From a checkpoint of a small model that answers yes/no questions on an image's attributes.
Training: soap at rate 0.0025, batches of 128.
Data: 97500 training examples, 5.4 epochs.
Rows from block 20 of the image encoder of a small model that answers yes/no questions on an image's attributes, named by matrix and row number. Rows with one number belong to one channel. Each number is 128 + 32 x the weight over its row's rms, rounded and kept within 0 to 255. All counts start at 0. Numbers have three digits each.
After each channel's rows are labels from the 100 images, of 14976, where the channel reaches its highest value: "responds to" is what is common among them; "colour at peak" is the nearest of a few named colours to the mean colour under the peak. Only what is clearly more common there than usual is listed. The data: rendered solids tumbling over patterned floors. In brackets: how many of the 100.
# conv1: bottleneck pointwise conv (encoder.blocks.22.conv1.weight, 96x256x1x1), inputs 0-255
# conv2: growth 3x3 conv (encoder.blocks.22.conv2.weight, 24x96x3x3, transposed), outputs 0-23, a 3x3 kernel for each

conv1.16:130140144114140068142115148125108121105106164159183114125095128115153078123119107102173103133180223136092069141121083103148156109149097170130065122118119143151137131154101129109131141154149106117140103113145098127205173114162150099145146140082135132106142127091092162128112074147131105170134110107152089136119151120141162123163120154169084139115166109149107117133118102115135157137148120174098100126159137143099113111169121086164131061110095105116151154116158145104088143090103144150074110178115094161086050113102137108091046158104146102092068152099160194184070051181156147075105197078119082097078163104110136076099097120107099098154129152143117151180152141081117079112119106160092172183103148071137067074157162178139148070091094115076121181124164073066097074160159133
conv2.16:140123115179123108113122179095157106079120139127157115162131104150184145174134066103131161115134136108083073060100072206121084101150144146132089141130121112097098188113066190101110108110098109139131102091110071150176101091076129112062106086084224172111102140111108123078147138107157101068139111083187127137163134131153160134101052099158145064165181116121128121087119124126138116135142197142114176137070141119117095095114119125187148134129117097116124098120176148139133133151115100118153163217137095122169088084195106098197098100165119088103155154117166116137133144117108117210095119177141142173166097119140111102138168107127125158153141137117117119
responds to: count: one (92)
colour at peak: brown (52)

conv1.24:098116115133148197159126125141098118126159164052091108182137148136163132141178147191108202131185141128088177139124166110166131115125065111163151144165149131128113137106169132118150121133125143087151203214101126128160126132123158167164117137215144149137110147189168137149134149120164134147141163152079156151170118143140107126163104180112139169170169094165143178131144170167150184165145131143149181117115142148177141133171125178184176188175158097116147124130156168149170159166163143157152070101120198113122181147102056171109205159102140148121148104110130123099123167094098198149121110150121146147123111142156131118042110160089120137109138136117098188113133109148155085191171202120137153141110113126147164115161112139126142119144196140108124147200148173098171141181108151
conv2.24:088164109134079179153164129056052086132144102124078111096134129063148044084126148161138086142111100090059086167161206098070223170134126153158117126114092053089086107131151053135138082079110096088111086089141127146129073164129103106091116156079114110097145100089145140111135141128173122129088114143194117167127127124120104099124151090065097168118102106133093072117161148095133144133085082161177092114115176150109172129174118141100126122119109138115091111115117141171110097141126115171147103114117085150065075103096143118148110175153114182154144129132123172085078123113149105116138049101145138101121144136080109116129157106098107152132110121105128112
responds to: count: one (63); green object (55); its colour: green (34)
colour at peak: green (50)

conv1.75:137079105102149110096112157055173120137093119098158100109040124087131108113098084109117092125172134088157135109189113157153073167122166100141135130146062112126094111131222164113111109077122166053136101110184135149126077051083197127096120107042142164153066111129147142145153109122165124105160113087175092126098125085108113128105153082191087163115168095123096130087143110222096146103071036134107067099115091128104137121109120119134063078149129131123124086095102131111107124126118162180142072102073142142123153143122110090135139145121144129205109094086107133127077082156126113159094127116126149128172176108097126115175151122108094113128114119119110143104130127119128142145145118065132167141115065159090117112127128122111178095039113129146135119159168073141109145111122113
conv2.75:143083149165138089172155178115101135125166075168128085092137166137140137160124075116111073121140136080043153176126117216145140209150162212149138129119095117123136144068069137123144103118162124120083160130130122108131084141102126101133102111139139120065127179194151115183168144145195174104168129088099146206167155186108148173104157135118124169149116137156088123114128112125130094105109070131099118059117101051129140131161127079168139160173127144171141108135150153131098118138146112141161113115073086120112121140118081109142150141110128091092184140145180091111122104059124119121083204162065155095166120103150123113183144158134173147164135113138108110
responds to: brown object (100); count: four (58); its colour: brown (32)
colour at peak: brown (78)

conv1.22:115112149093184128183154162109102097138077125168145112172122159161124103164128077132147157093203038183043104146109166124124146098104140143135102177126100142121159189085162075089144114171143104201126194091123086131104171126109161164155108106157135118110125102120104173116126106129198114173107153099125143115141131114130175147186149140126103185162096111085178163116095131117117101136108120070131197116107095099118166124101141149159149151125027097087109159093134075113150157091075136179174113169076112164133074139173067110136074170077093092095089096114114158121091033097161092150125144141154108141126131157117165085130111124143151076139104149135131089126122153111077121127129102155160151105120085159098110141157120147150188131120136134118120193180118142098124115134167081
conv2.22:194246156207131129122129097098128184108128165120194133067074079076132083119125126105166143122150108117125144150206146182124184155100207134109094110127116137091059130088132177153119115097085136126104130130152111126152129164097196165091142161116148217098091137106156140128081171076107123101142092098139093087117146140140117094124072101108138114116092121111156136117122158131161139162126174156125106093105123149093138094134108101183162123121099084087121098118123126126134125115120124103122137070113129105125081114177142149172084092101105111130138147078116128159097197212195089127108095138095148143218124114093093096098134142129113128095104116104163112
responds to: count: one (63); green object (49); its colour: green (32); its colour: black (27)
colour at peak: green (36)

conv1.10:104111110140138146141140135103112104164093101233128110144153104113116134087152121129158067156140108145109151171113136189185114118159125163067172124120110205128095185159118147140100070139093160155127138151147120144116089127109113176131090105131144171103141118114141136118087122113108115213135097128125176091139119101112130114130128134134149124119194095104180099198069163137142113121130079123138168091122145150119185116155139130179152138105156092127096114138111168073132060104128160189136180150092174087173165131155095180110159183055147106180131160134097116102156168075179167185139173153174108179157083136119148099085137115125175185137154162131122134129149107164094139165166090190106171187158147068136115080123072178129200083135157143139179110170159143120189123123101134
conv2.10:167136165134095147134165095121132106148124122179192211089089092097146154110076150084170156122171144100110188122088171163134210201130169137117146100090094187087052106113106176136094089093102110126124089102140114137143146138138167122108122144118111114095111144065136173185128133063158148116145138086172165139141146140119136124131111156137091109176145129112137115090111116094085104174099105171092124131127174117077163092148065086179117119130169095124143134146122130126126118117132103106132155058083134086175059121128117140124093094100126135181104109087091111160122164137107112208131136185176149096138112078058167103091151102126139110100106079088073067
responds to: count: one (88); light from the left (58)
colour at peak: brown (66)

conv1.65:094074122115119124100089095074101121147103129094200152189095101167127093134126090088088132115154130141113045152131188137105129044127107144158082086175092110088081169068154102136144140080093113169116085127096092098121157110166109150142129101123160135117157113123085112122094127124180108108080120071129154093166128096093147146114169157099081190141130100131130088125142102116150166188149069098061155107170147121147118121153151098189137116100121120071127155074152115158098082127115107079130173109132196066105157100167079119098145112176155130130146133167106164045122146120099118101149104047072110150160152140064091151090098188170145098190102128120116165083206100128136136105106099076096143148144105102190099111125140147139125078123130146095124158149127166122163121140108107
conv2.65:067091118119110165085134091077058085184157094159103121134176146137143153172130162187125140131099107164159097106085073139124136116141111129143129092174133120148131095129145168184137151129161103086127090183146123112155059134079099142126114117090116125068098123120123162126144084164154154138075101109110096080129145127081106127174106152119109173144205103146124139166173130198180162189139108185156149120112155067152110115136059123129151091151160118101101149130137141105140089084169095122081094117137104111129099099136161103154179129140163126089051140046073178120173155113223138125131130096076131064099120115125082131091159178156125109139123126115086091
responds to: count: one (64); grey object (44); its colour: grey (36)
colour at peak: brown (57)